A small image classifier, trained from scratch: 32-pixel images, 40000 steps.
Rows from block 4 of a small image classifier, named by matrix and row number. Rows with one number belong to one neuron. Each number is 128 + 24 x the weight over its row's rms, rounded and kept within 0 to 255. All counts start at 0.
After each neuron's rows are labels from the 100 images, of 14976, where the neuron reaches its highest value: "peak on" is the class under the peak; "responds to" is what is common among them. Only what is clearly more common there than usual is listed. The data: rendered solids tumbling over patterned floors.
# fc1: MLP up (model.blocks.4.mlp.fc1.weight, 768x192), inputs 0-191
# fc2: MLP down (model.blocks.4.mlp.fc2.weight, 192x768, transposed), outputs 0-191

fc1.344 [122 126 113 128 124 128 128 125 128 128 100 131 128 129 128 127 128 138 104 114 176 121 129 116 123 135 128 128 102 128 131 127 124 128 120 141 132 117 128 122 129 130 129 128 128 128 135 127  76 132 128 129 239  58 128 124 127 128 127 128 128  17 132 117 128 134 124 135 131 119 128 148 127 134 124 104 129 133 131 181 128 128 131 128 127 161 129 118 126 110 128 143 128 171 123   0 133 128 128 216 227 129 126 112 129 132 130 134  91 128 120 129 128 128 128 125 128 128 128 139 128 128 131 128 127 112 138 102 128 177 127 128 124 131 131 127 129 128 131 129 130 100 128 141 196 128 128 131 118 128 121 165  74 120 128 130  82 128 128 126 128 128 122 125 181 126 128 134 122 120 128 101 127 160 128 126  96 141 162 128 129 132 128 128 128 128 125 129 128 127 128 131]
fc2.344 [116 128 128 128 127 134 128 128 127 127 128 130 126 128 128 128 129 128 128 128 128 128 128 127 128 125 129 128 128 128 133 128 129  77 153 129 128 131 128 128 128 128 183 128 128 104 128 133 128 128 129 128  83 255 128 128 126 129 128 128 128 153 128 128 129 128 128 126 128 128 122 128 156 124 128 127 128 129 128 130 128 128 128 128 128 128 127 129 128 125 128 130 128 128 128 130 133 128 128 128 127 126 128 146 128 128  83 144 126 128 128 128 128 128 149 134  97 125 128 128 128 128 128 128 127 128 128 128 129 128 128 125 127 127 128 128 129 120 128 128 128 128 255 128 130 133 129 128 128 128 128 247 136 128 128 128  39 128 129 128 127 128 128 128 130 128 129 129 128 128 128 139 178 128 128 128 132 128 128 128 156 128 137 129 124 128 128 128 143 128 129 128]
peak on: sphere
responds to: sphere; largest object: sphere

fc1.315 [146 128 128 128 131 128 128 128 126 128 184 124 128 129 118 128 127 128 145 126 157 127 128 127 128 129 135 128 122 128 174 128 130 141 128 128 124 125 128 128 128  94 133 128 133 128 120 128 128 128 131 128 128 128 127 147 128 129 122 128 128 112 128 127 128 123 128  73 128 135 127 128 135 129 128 117 128 126 128 127 127 132 127 114 130 128 128 182 128 131 106 150 128 128 128 130 137  87 149  25 127 134 255 128 126 128 126 128 128 127 128 129 128 126 127 127 128 161 129 129 128 128 124 128 128 130 135 128 128 108 117 128 128 112 129 128 127 128 128 128 119 125 169 129 128 128 128 128 147 128 129 150 133 128 137 129  66 120 127 128  49 128 124 115 129 129 128 128 129 127 128 147 128 128 128 133 128 128 129 128 128 128 128 134 135 128 145 128 129 128 125 128]
fc2.315 [125 129 128 128 128 128 128 128  92 121 128 128 128 128 128 138 128 114 128 117 137 128 128 128 128 128 128 126 128 128 128 129 128 128 128 127 128 128 115 128 128 123 128 128 128 128 125 128 127 139 128 127 128 128 128 130 126 132 128 127 128 129  87 128 134 131 130 128 129 130 127 129 127 128 128 128 128 129 126 127 126 128 128 126 128 128 128 129 119 127 128 130 131 128 128 128 129 128  93   0 102 128 126 128 128 129 128 128 129 122 127 144 128 129 128 128 128 128 130 128 128 128 129 128 128 128 127 128 127 122 146 128 124 144 128 139 132 129 128 128 128 128 128 128 128 128 128 128 112 129 128 234 128 128 128 128 128 128 129 127 128 129 128 130 128 127 131 138 124 128 128 128 128 128 128 128 128 128 128 128 128 129 132 127 130 127 128  99 128 129 128 128]
peak on: spring
responds to: spring; largest object: spring

fc1.373 [128 128 128 129 148 128 127 128 128 143 128 126 129 132 128 128 127 110 143 114 114 128 128 130 133 129 128 131 147 128 149 121 127 133 127 128 131 126 128 128 122  46 130 129 203 129 130 128 130 128 134 127 121 128 128 130 126 135 132 125 127 128 128 127 127 128 128  66 127 128 136 142 140 128 129 126 129 129 127 128 116 153 130 128 132 148 128 128 129 128 128 165 128 126  89 151 144  89 132   0 123 113 128 128 123 112 105 131 109 113 129 118 100 117 122 128 133 128 128 131 138 127 125 113 128 155 132 133 143 127 128 128 128  92 136 127 128 128 135 128 126 129 128 118 128 118 127 128 134 128 128 194 207 128 129 130 128 132 128 126 130 128 121 107 121 127 128 128 128 112 128 118 120 125 102 128 128 147 125 127 119 159 128 127 136 130 128 110 134 130 128 128]
fc2.373 [122 147 128 125 128 142 126 120 122 129 128 128 208 125 119 130 130 128 112 111 128 124 126 126 129 136 130 121 128 124 128 128 135 129 128 127 130 100 129 131  63 121 128 136 130  98 128 125 134 135 128 128 113 129 128 128  66 156 146 118 134 128 128 135 124 128 133 128 133 128 128 128 123 130 128 128 100 134 128 122 114 122 128 103 122 144 128 128 130 128 152 165 134 129 126 136 126 124 132 122 127 126 255  83 128 127 129 127 132 128 131 171 123  78 134 128 161 132 139 113 128 128 166 140 149 109 123 193 120 131  88 128 107 119 140 130 125 132 118 130 127 163 144 129  63 124 125 127 136 131 125 225 128 128 127 128 125 128 128 128 130 129 131 141 130 127 127 133 128   0 128 131 140 130 129 129 128 162 128 123 128 138 129 124 125 128 128  74 127 129 128 128]
peak on: spring
responds to: spring; largest object: spring; cube frame

fc1.392 [128 128 128 128 133 128 128 128 128 128 127 128 128 128 128 128 128 110 128 128 131 128 129 128 126 128 131 128 128 128 135 128 132 129 128 128 128 128 111 128 128 128 129 128 128 128 128 128 126 130 132 128 129 129 128 128 128 128 128 184 128 126 128 133 128 128 128 125 129 136 170 128 130 121 128 128 128 129 128 127 128 128 128 128 128  79 114 128 128 129 129 128 128 128 128 128 130 116 128 128 143 120 255  92 128 129 128 128 128 128 128 128 128 127 128 106 128 128 128 129 128 128 128 128 131 128 129 126 128 132 124 128 128 127 128 128 129 127 128 128 128 133 131 129 128 124 127 128 128 128 128 128 128 128 128 128 128 125 128 128 144 128 128 128 128 135 128 128 128 127 128 127  73 128 130 127 128 128 128 133 129 128 128 128 132 128 125 129 128 127 127 128]
fc2.392 [128 130 128 128 128 130 129 128 128 128 128 128 128 129 128 129 127 128 127 123 128 128 128 128 128 128 125 128 128 128 128 147 129 128 128 128 127 132 128 128 128 127 128 128 128 128 128 128 127 145 128 128 129 128 128 134 126 149 131 128 128 138 119 128 131 128 124 128 128 128 128 129 127 128 127 128 128 129 128 128 126 128  71 126 128 107 128 128 127 129   0 128 129 128 128 128 129 128 128 129 113 128 124 128 128 128 128 129 128 128 126 129 128 126 128 128 129 131 128 128 129 128 128 128 128 129 128 128 128 128 134 128 124 134 128 137 128 128 128 128 128 128 128 128 127 128 128 128 126 129 128 129 128 127 128 128 128 129 128 128 128 128 128 128 130 128 128 132 128 128 128 128 128 128 128 128 128 128 128 128 129 128 128 128 128 127 128 122 128 130 129 128]
peak on: spring
responds to: spring

fc1.164 [118  99 127 142 128 127 143 128 121 126 130 164 107 140 132 128 130 132 126  93 150 129 127 128 133 120 109 127 160 131 125 134 131 113 131 154 128 149 129  60 116 124 129 132 128 131 108 130 127 115 135 121 128 127 124 122 116 146 170 122 120 110 124 136 125 140 124 128 126 128 127 139 134 129 107 128 123 127 120 144 110 125 139 127 152 123 127 128 123 126 145 126 105 125 255 134 117 127 133 127 148 131 209 122 127 121 133 127 123 128 130 151 127 104 121 135 135 125 128 129 133 131 159 133 128 149 119 127 130 139  43 128 156 126 116 127 131 125 149 128 128 128 130 127 126 140 149 125  80 134 126  89 130 126 128 158 141 128 131 132 128 127 119 129 127 153 126 128 129 135 128 148 131 126 147 113 127 125 129 112 150 106 129 127 119 129 131 127 101 126 131 115]
fc2.164 [128 129 128 128 128 128 156 128 130 128 128 127 127 128 128 128 129 127 128 128 128 128 126 128 128 128 127 128 255 128 128 128 128 127 128 128 126 127 129 128 129 128 128 128 128 128 128 128 128 128 129 126 128 128 128 128 128 128 128 129 128 128 128 129 129 128 127 128 128 128 128 129 128 129 128 128 128 128 129 133 128 126 128 127 128 128 128 128 128 129 128 128 128 128 126 129 128 128 128 130 128 128 126 128 128 127 131 129 128 128 128 128 128 129 128 128 128 128 132 128 128 128 128 127 128 128 127 128 128 128 128 128 130 132 128 128 128 129 128 128 125 124 128 128 126 128 128 128 128 128 128 127 129 130 128 128 128 129 127 128 127 128 127 125 128 128 128 128 128 128 128 128 130 128 128 128 128 127 128 128 128 128 128 128 128 128 126 128 128 128 128 128]
peak on: spring
responds to: spring; largest object: spring

fc1.309 [128 129 128 128 128 128  69 128 126 127 130 128 100 126 128 128 128 128 128 128 136 128 130 128 126 128 128 133 136 128 128 128 129 128 127 131 129 128 128 128 128 128 127 128 128 128 128 128 117 130 128 128 131 130 127 129 125 128 119 121 128 128 128 128 128 128 128 128 128 100 107 128 127 124 128 128 130 128 128 128 128 128 122 128 126 128 128 128 128 129 128 128 128 127 127 128 127 128 128 129 129 118 128 128 128 128 128 129 190 128 127 128 130 128 128 128 128 128 128 128 128 128 131 129 128 128 126 128 127 127 128 128 128 128 128 128 123 127 123 128 128 128 128 129 128 128 127 127 128 129 113 129 127 128 128 123 124 132 128 128 128 128 128 134 128 129 128 128 129 124 128 128 128 128 128 128 128 128 128 128 131  31 128 128 125 128 255 128 128 128 128 128]
fc2.309 [128 137 128 128 129 127 131 128 128 130 128 127 131 128 130 131 126 130 129 129 126 125 128 126 128 130 134 128 128 128 128 110 128 129 128 127 128 131 129 128 124 128 127 129 125 128 128 128 128 110 128 128 128 226 128 130 128 121 128 128 128 128 127 128 127 131 128 128 128 128 128 128 128 125 125 129 128 126 129 128 134 131 128 128 128 127 128 128 129 128 156 127 128 128 127 128 124 128 127 119 128 128 127 128 128 128 128 127 129 136 123 128 128 117 128 128 121 128 137 131 129 128 126 128 128 128 128 151 128 128 128 128 128 133 129 127 127 129 130 128 128 127 131 125 127 107 128 128 127 128 128   0 128 128 124 128 150 128 128 127 134 128 128 128 131 128 128 127 128 126 127 128 129 132 128 136 128 141 128 128 105 129 128 128 132 128 124 128 106 129 128 133]
peak on: torus
responds to: torus; largest object: torus

fc1.111 [128 127 132 128 127 128 162 128 132 128 128 128 128 128 129 128 128 132 128 128 127 128 129 128 128 128 128 128 127 128 128 128 128 128 128 128 128 126 128 137 127 128 129 128 131  99 155 128 123 134 128 128 128 128 128 126 131 128 128 128 128 128 128 123 128 128 128 131 128 121 132 128 129 128 128 128 128 130 128  35 128 127 238 128 127 128 131 128 128 128 128 127 128 127 128 130 123 128 128 128 115 129 120 131 124 204 128 128 128 128 127 122 128 128 128 128 132 132 129 128 128 128 131 128 125 128 134 158 128 128 122 128 128 128 118 129 128 127 128 128 128 128 129 132 122 118 129 127 130 128 128 132  83 123 128 129 128 133 129 128 128 128 126 128 128 128 128 129 128 125 128 128 128 220 128 128   0 127 128 130 128 131 128 129 128 130 127 125 120 128 124 128]
fc2.111 [178 128 128 128 128 134 128 128 128 128 127 128 128 128 126 128 128 123 128 130 128 128 133 127 125 123 128  75  86 129 128 128 128 127 128 128 156 128 255 128 128 133 128 131 129 128 128 128 128 129 128 132 128 129 128 128 126 146 128 128 127 135 128 128 128 128 128 124 128 128 128 128 127 128 157 128 128 131 128 128 123 128 128 126 129 128 129 128 128 128 128 128 128  97 128 128 128 128 132 129 128 130 132 128 128 128 128 130  69 128 128 128 137 128 114 129 128 128 128 127 131 128 129 129 127 128 126 129 135 131 129 128 125 128 128 128 131 120 130 118 129 128 128 128 128 125 128 129 129 128 128 167  70 128 120 125 165 128 128 128 128 128 128 128 128 128 128 130 128  64 127 127 129  90 129 128 150 128 128 132 128 128 127 127 128 128 128 128 148 128 128 128]
peak on: octahedron
responds to: octahedron; pyramid

fc1.496 [133 125 128 127 124 129 134 128 116 126 128 133 121 128 191 129 120 139 129 126 128 128 124 128 119 128 125 118 127 127 113 127 132 108 133 127 127 190 128 142 127 121 111 128 128 130 122 127 141 130 126 117 134 130 128 130 131 129 126 121 128 138  67 129 128 129 135 131 128 128  48 128 128 127 127 128 119 131 128 128 127 107 128 128 127  90 152 128 127 127 126 134 134 128 123 121 128 128 128 133   0 130 255 128 130 139 127 130 129 129 127 133 128 132 130 129 134 128 128 128 128 128 129 127 135 127 128 160 124 112 127 128 132 148 128 128 118 129 129 129 128  27 140 128 128 126 164 108 132 128 128 126 128 128 130 130 139 136 128 128 140 128 132 129 126 125  91 128 128 128 129 155 116 130 127 128 129 132 127 128 137 128 128 129 117 128 218 128 123 129 126 132]
fc2.496 [128 129 128 125 129 128 129 128 127 129 123 132 126 128 127 133 128 126 128 128 128 127 128 128 128  37 128 162 128 129 128  47 147 128 128 127 128 135 129 128 128 124  15 129 128 127 128 128 127 138 128 127 128 127 128  76 127 128 131 128 128 129 130 128 128 128 128 131 128 128 123 130 128 128 128 128 124 128 128 126 128 128 114 126 127 128 174 128 128 128 136 131 130 128 128 122 134 128 127  48 128 128   0 128 128 128 129 128 128 130 128 152 128 126 128 128 128 128 133 255 128 128 132 128 125 128 128 133 128 126 142 129 129 138 128 128 129 128 128 128 123 128 128 119 128 126 128 128 123 128 127 128 128 128 158 128 128 128 128 123 128 128 134 130 128 127 129 128 125 128 128 128 249 128 128 129 128 128 128 127 128 128 128 128 129 127 128 126 128 128 130 128]
peak on: spring; cube frame
responds to: spring; cube frame; largest object: spring

fc1.540 [ 55 128 128 128 142 128 154 128 125 128 127 130 128 129 128 128 128 128 127 128 128 128 128 124 128 128 128 128 128 128 128 111 128 126 128 128 238 128 128 128 128 128 128 128  88 128 129 128 129 128 128 127 128 128 129 130 128 108 129 128 128 128 128 128 128 128 128 129 128 130 128 128 128   0 128 187 128 128 128 130 128 129  97 129 128 135 128 126 128 128 128 127 128 128 128 126 128 123 141 128 127  85 128 128 128 129 126 128 128 126 129 128 129 127 128 131 128 128 128 128 118 128 129 103 130 130 128 128 128 128 128 128 128 128 128 128 128 128 128 128 128 128 128 129 255 129 129 128 136 128 151 128 128 128 128 110 128 128 128 128 128 128 127 128 128 127 128 122 129 128 128 128 128 130 130 128 128 128 128 128 128 128 128 129 128 128 130 192 129 128  99 128]
fc2.540 [141 128 128 128 128 132 128 128 132 128 125 128 130 128 128 128 128 128 128 131 128 128 130 128 127 138 128 126 128 128 128 127 128 128 128 128  75 129 222 129 126 127 128 129 128 128 128 128 128 129 128 128 127 128 129 128 128 149 128 127 128 129 128 128 129 128 125 129 127 129 128 128 127 255 128 127 127 128 128 127 129 128 188 127 128 128 132 128 128 128 128 128 128 127 128 128 128 127 128 128 128 128 127 128 128 128 160 127 119 129 128 127 128 128 128 128 128 128 128 128 128 128 128 126 128 126 128 128 129 127 128 129 128 129 128 129 128 128 131 128 128  95 124 128  84 133 125 128 130 130 129 255 128 130 130 128 144 128 128 128 128 128 131 142 128 128 128 128 128 127 128 128 131 128 128 127 128 128 129 128 128 127 128 128 128 128 128  79 128 131 127 127]
peak on: octahedron
responds to: octahedron; largest object: octahedron

fc1.173 [128 123 130 132 130 128 128 129  99 127 159 115 128 127  84 128 129 128 132 127 129 125 122 128 128 128 136 126 128 128 143 129 121 126 128 128 127 129 128 130 128 106 129 128 143 128 127 128 128 133 128 128 128 128 128 165 128 130  84 128 128 104 100 128 128 128 128  44 128 128 123 128 178 133 127 113 131 128 128 127 112 128 125 109 133 132 128 255 128 128 128 221 127 128 128 129 145   0 160  41 117 141 155 130 128 128 128 138 128 125 127 133 164 126 128 132 139 172 128 129 128 116 128 128 143 135 132 151 129   9 126 128 100 124 128 128 134 133 128 128 110 110 163 149 128 139 128 129 154 128 130 184 133 130 166 129 111 128 128 128  66 128 128  93 124 122 130 133 128 128 128 129 128 148 117 129 127 129 129 128 122 159 128 132 183 128 162 115 128 128 122 127]
fc2.173 [124 128 128 126 128 128 128 128 128 127 120  98 255 128 129 131 128 110 120 125 189 128 132 128 127 128 128 124 128 128 129 128 129 128 128 128 128 128 128 129 128 125 128 121 128 128 128 128 128 130 128 128 128  84 128   0 125 136 135 126 128 126 128 128 128 128 128 128 129 131 126 129 128 128 128 128 119 128 122 128 127 128 126 125 128 128 128 125 126 128 141 128 130 128 128 103 128 128 112   0 125 127 143 127 128 129 129 128 128 127 128 143 130 131 128 128 159 129 130 128 128 131 129 128 156 127 128 150 125 125 136 129 128 138 128 137 135 130 128 129 128 126 133 118 128 128 128 128 124 128 128 128 127 127 130 131 128 128 128 123 128 128 128 140 128 112 128 128 125 128 128 123 129 129 128 128 128 128 128 128 129 146 130 127 128 128 133  98 139 128 128 128]
peak on: spring
responds to: spring; largest object: spring

fc1.689 [128 132 123 128 128 128 101 128 128 146 143 200 128 140  23 128 130 128 123 111 128 128 170 116 133 128  95   7 129 129 127  50 128 166 128 127 128 125 128 128 121 130 119 128 128  84 125 128 128 174 133 128 131 123 129 128 126 128 127 183 146 101 120 128  76 129 135 138 129 126 129 129 132 120 131 128 128 128 128 185 140 128 146 128 135 128 128 125  94 122 132 126 127 128 126 127 128 119  30 150 150 128 129 128 128 131 128 128 232 185 123 128 128 128 128 162 128 131 127 128 138  81 129 128 128 104 134   7 128 131 132 128 128 128 128 124 126 134 121 128 188 125 140 128 128 128 128 108 128 127 114 160 128 127 127 126 128 161 128 146 131 128 128 112 132 128 128 128 124 128 128 136 131 128 128 129 128 129 128 117 127 121 128 128 128 128 132 132 134 128 128 128]
fc2.689 [129 129 128 128 126 127 128 128 128 127 128  86 128 128 128 128 124 123 128 128 128 128 128 129 128 128 128 128 128 129 128 128 128 128 134 125 136 128  93 128 128 127 128 128 128 127 127 128 128 128   0 128 248 130 128 191 128 128 128 128 128 128 230 128 130 177 128 128 128 128 112 128 128 128 128 128 128 128 107 128 128 128  13 128 128 128 106 134 128 113 128 129 128 130 128 129 128 128 128 128 141 128 127 128 127 131 128 128 128 128 128 128 128 126 152 137 123 128 129 130 128 128 127 129 128 119 127 128 130 128 128 128 128 127 120 128 129 113 127 128 128 128 128 128 122 126 128 128 125 128 128 128 129 128 130 128 121 115 129 128 127 128 128 127 132 128 128 128 128 128 128 128 136 128 128 128 128 146 124 128 129 249 129 128 127 128 129 128 129 129 128 128]
peak on: sphere
responds to: sphere; egg

fc1.388 [128 129 128 128 128 128 110 128   0 133  97 128 128 128 127 128 128 128 118 128 255 128 128 127 128 129 102 128 128 128 128 128 129 128 128 128 129 128 128 127 130 128 129 126 128 128 127 128 122 128 129 128 126 129 117 129 128 128 125 126 124 127 128 134 128 128 128 129 128 128 127 128 126 128 128 128 127 128 126 127 128 128 128 128 131 128 128 128 128 124 128 128 126 128 128 128 128 129 134 128 130 127 127 128 129 128 130 131  56 128 128 128 128 128 128 128 130 123 124 128 128 126 129 128 120 114 128 128 128 160 128 128 128 139 129 127 130 130 128 128 129 128 128 128 128 128 128 128 128 129 123 128 128 129 144 128 126 128 128 128 128 128 130 128 129 124 127 127 128 128 128 128 128 127 124 128 128 127 133 129 132 127 128 125 128 128 128 129 128 124 138 129]
fc2.388 [127 128 128 128 128 128 129 128 130 122 128 128 166 128 128 128 128 127 128 118 128 128 128 128 127 128 128 128  98 128 128 128 128 114 128 128 128 140 126 128 138 128 167 129 129 128 128 129 128 128 127 128 128 129 128 130 128 133 129 128 128 128 128 128 128 128 128 128 128 128 127 128 129 128 128 126 128 128 127 128 128 128 128 128 128 124 129 128 128 126 128 128 128 128 128 128 128 126 128 129 125 124 128 128 128 128  66 128 128 128 128 128 129 128 128 128 128 128 130 128 128 128 128 128 128 128 128 128 128 128 128  71 128 128 126 128 131 128 128 128 128 128 255 128 128 128 129 128 126 128 128 128   0 120 128 133 128 128 128 127 128 128 125 128 128 128 128 128 128 129 128 127 128 130 127 128 133 128 128 128 128 128 129 128 128 128 128 127 132 129 127 128]
peak on: sphere
responds to: sphere; largest object: sphere

fc1.269 [128 149 129 128 128 128 126 129 128 125 128 125 124 127 167 128 126 128 129 115 136 128 128 116 123 128 134  36 131 123 129 129 128 129 135 128 128 127 128 132 128 154 129 109 128 129 125 128 128 128 128 128 128 133 125 128 128 129   0 128 122 127  41 126 131 133 130 128 113 128 128 128 128 128 129 128 141 135  98 132 100 137 136 146 127 128  80 118 128 128 124 115 128 128 127 123 128 149 186 119 115 129 128 127 127 128 128 125 126 128 127 128 142 128 128 118 129 128 134 127 121 144 103 128 127 133 128 128 128  21 128 128 128 128 128 131 126 139 128 127 126  97 131 129 128 129 139 118 128 127 128   0 128 127 128 128 128 131 128 128 122 128 127 127 128 131 128 116 128 126 129 129 123 123 128 128 128 128 128 129 130 125 128 125 128 128 128 127 161 126 119 128]
fc2.269 [143 127 135 127 128 128 128 128 164 128 128 129 128 128 128 129 128 127 128 128 127 128 128 126 128 129 128 128 128 128 142 128 128 128 128 128 128 128 131 128 127 126  61 128 127 128 128 128 128  99 128 128 128 255 128 127 121 128 128 127 144 128 128 128 128 128 128 134 128 128 128 126 133 128 128 129 127 128 128 128 132 122 128  48 128 131 129 128 129 128 128 126 128 128 128  56 129 128 159 128 123 128 128 128 128 128 128 128 129 142 127 130 115 128 129 129 128 128 130 138 128 127 142 129 128 128 128 129 128 128 130 128 128 132 128 128 128 128 128 128 128 128 128 128 128 128 129 128 128 128 128 128 128 128 129 144 136 128 128 128 128 128 128 128 128 127 128 128 127   4 128 129 128 128 128 128 128 130 128 128 128 127 128 128 128 128 128 128 128 128 128 125]
peak on: torus
responds to: torus; largest object: torus

fc1.428 [128 129  77 128 126 128 125 128 131 137  82 128 132 122 127 128 190 143 128 140 128 124 149  67 146  22 125 111 129 134 127 130 132 128 135 121 127 124 131 125 136 188 127 109 125 125 129 128 115 134 131  65 128 164 131 131  95  86 119 109 127 128 147 128 124  47 127 139 142 116  94 116 133 129 128 126  77 128 150 175 179 144 147 111 165 128 184  99 125 224 168 118 195 145 126 128  60 120  62 133 127 200 131 128 128 126  71 128 126 137 128 138 114 133 128 129 135 123 148 128 130 128 123 102 133 114 140 128 130 120 129 128 133  99 131 127 127 127 169 128 134 134 161 131 128  89  90 128 134 128 133 143 119 113  86 129 127 118 128 129 130 128 128 121 141 136 131 128 128  96 128  95 124 118 127 127 130 130 120 109 122 128 128  87 138 128 124 121 128 122 128 131]
fc2.428 [128 151 128 133 138 131  45 131 141 128 129 143 123 133 129 137 128   6 129 128 141 125 128 128 117 128 129 125 144 119 223 114 125 128 120 129 130 122 128 127 115 133 128 136 126 115 128 138 109 131 145 148 125 111 127 129 127  94 128 130 141 127 131 120 147  71 127 129 123 129 131  98 128 140 147 141 128 127 126 103 129 165 124   0 160 128 127 128 127 112 128 176 133 135 128 125 103 145 103 121 128 131 144  92 114 130 128 126 127 128 117  94  90 143 167 122 115 160 155 128 128 128 126 128   0 128 129 122 150 129 128 125 128 154 145 131 137 120 120 120 130 128 127 125 127  92 128 128 126 128 128 129 125 129 112 128 128 105 128 125 116 128 125 104 152  84 125 128 128 128 126 126 139 127 119  72  97 129 102 131 127 128 133 128 141 130 128 128 128 128 129 129]
peak on: sphere
responds to: sphere

fc1.331 [128 128 128 128 128 128  10 128   0 131 106 128 129 128 127 128 128 128 117 123 135 128 128 128 135 128  96 128 128 128 129 128 128 128 128 129 128 127 128 126 130 128 131 125 128 128 128 129 124 128 128 128 126 128 128 129 128 128 126 128 128 122 128 131 127 128 128 129 129 128 106 127 129 128 128 127 127 133 126 127 128 128 128 129 130 128 129 127 128 127 128 128 127 129 128 128 128 129 129 127 135 126 127 120 128 128 131 132  85 128 128 128 128 128 128 128 128 123 123 128 128 128 129 128 116 119 128 128 128 131 128 128 128 143 129 127 128 129 129 128 129 128 128 128 129 128 128 127 128 128 128 127 128 154 138 128 125 128 129 128 129 128 129 128 128 127 128 130 126 128 128 128 128 125 126 127 128 123 128 129 128 127 128 125 128 128 129 129 128 126 139 128]
fc2.331 [126 128 128 128 128 128 128 128 129 125 128 128 163 128 128 128 128 127 128 124 128 128 128 128 128 128 131 128  92 128 129 128 128 121 128 128 128 134 127 128 129 128 184 128 128 128 128 129 128 128 128 128 132 129 128 128 128 130 129 128 128 128 128 128 128 128 128 128 128 128 128 128 129 128 128 127 128 128 127 128 128 128 128 128 128 126 129 128 128 127 128 128 128 128 128 128 128 128 128 128 126 127 128 128 128 129  94 128 128 128 128 128 128 128 128 128 128 128 131 128 128 128 128 128 128 128 128 128 128 128 128 128 128 128 126 128 129 128 128 128 128 128 255 128 128 128 128 128 127 128 128 128   5 115 128 131 128 128 128 126 128 128 123 128 128 128 128 128 128 128 128 128 128 128 127 128 131 128 128 128 128 128 128 128 127 128 128 128 129 128 127 128]
peak on: sphere
responds to: sphere; largest object: sphere

fc1.48 [129 121 127 128 157 128 128 127   0 126 133 128 136 129 128 128 126 129 129 128 116 130 128 128 128 128 130 134 128 128 138  86 128 133 128 127 130 129 129 127 134 129 133 128 112 233 129 128 121 127 128 129 137 128 130 129 123 127 127 129 129 137 129 129 128 128 128  91 128 118 128 128  97 131 128 128 123 128 129 147 165 128   0 113 128 127 131 128 128 114 163 128 128 104 127 125 127 133 128 128 127 128 127 146 135 128 133 128 128 131 128 128 128 128 132 128 119 128 128 128 127 131 134 122 131 129 127 118 128 122 122 127 121 128 129 111 124 126 128 128  62 128 123 202 128 117 130 128 125 128 226 126  64 122 132 129   0 128 128 128 125 128 128 136 137 128 128 124 126 128 128 126 126 129 130 128  87 129 127 139 122 120 128 129 129 128 135 128 126 125 128 128]
fc2.48 [128 128 128 128 128 128 130 128 129 126 128 128 128 128 128 128 128 128 128 111 128 128 128 128 128 128 128 128 128 128 180 128 128 123 128 127 127 137 120 128 128 128 134 128 136 123 128 130 128 128 128 128  34 128 128 128 128 129 128 128 128 129 128 128 128 129 128 128 128 128 128 128 128 128 128 125 126 128 128 137 127 128 192 128 128 128 128 128 128 127 128 148 128 128 128 128 128 127 128 128 127 128 128 128 128 129 128 129 128 128 129 128 129 128 128 128 128 123 129 128 128 128 126 128 127 128 128 128 128 128 128  68 128 128 125 128 130 128 128 128 129 128 128 128 128 130 128 128 125 128   0 128 128 128 128 128 128 128 128 128 128 128 128 128 128 128 128 128 127 128 128 128 128 128 128 128 133 130 128 128 133 128 129 128 128 128 128 128 128 128 128 128]
peak on: sphere
responds to: sphere; largest object: sphere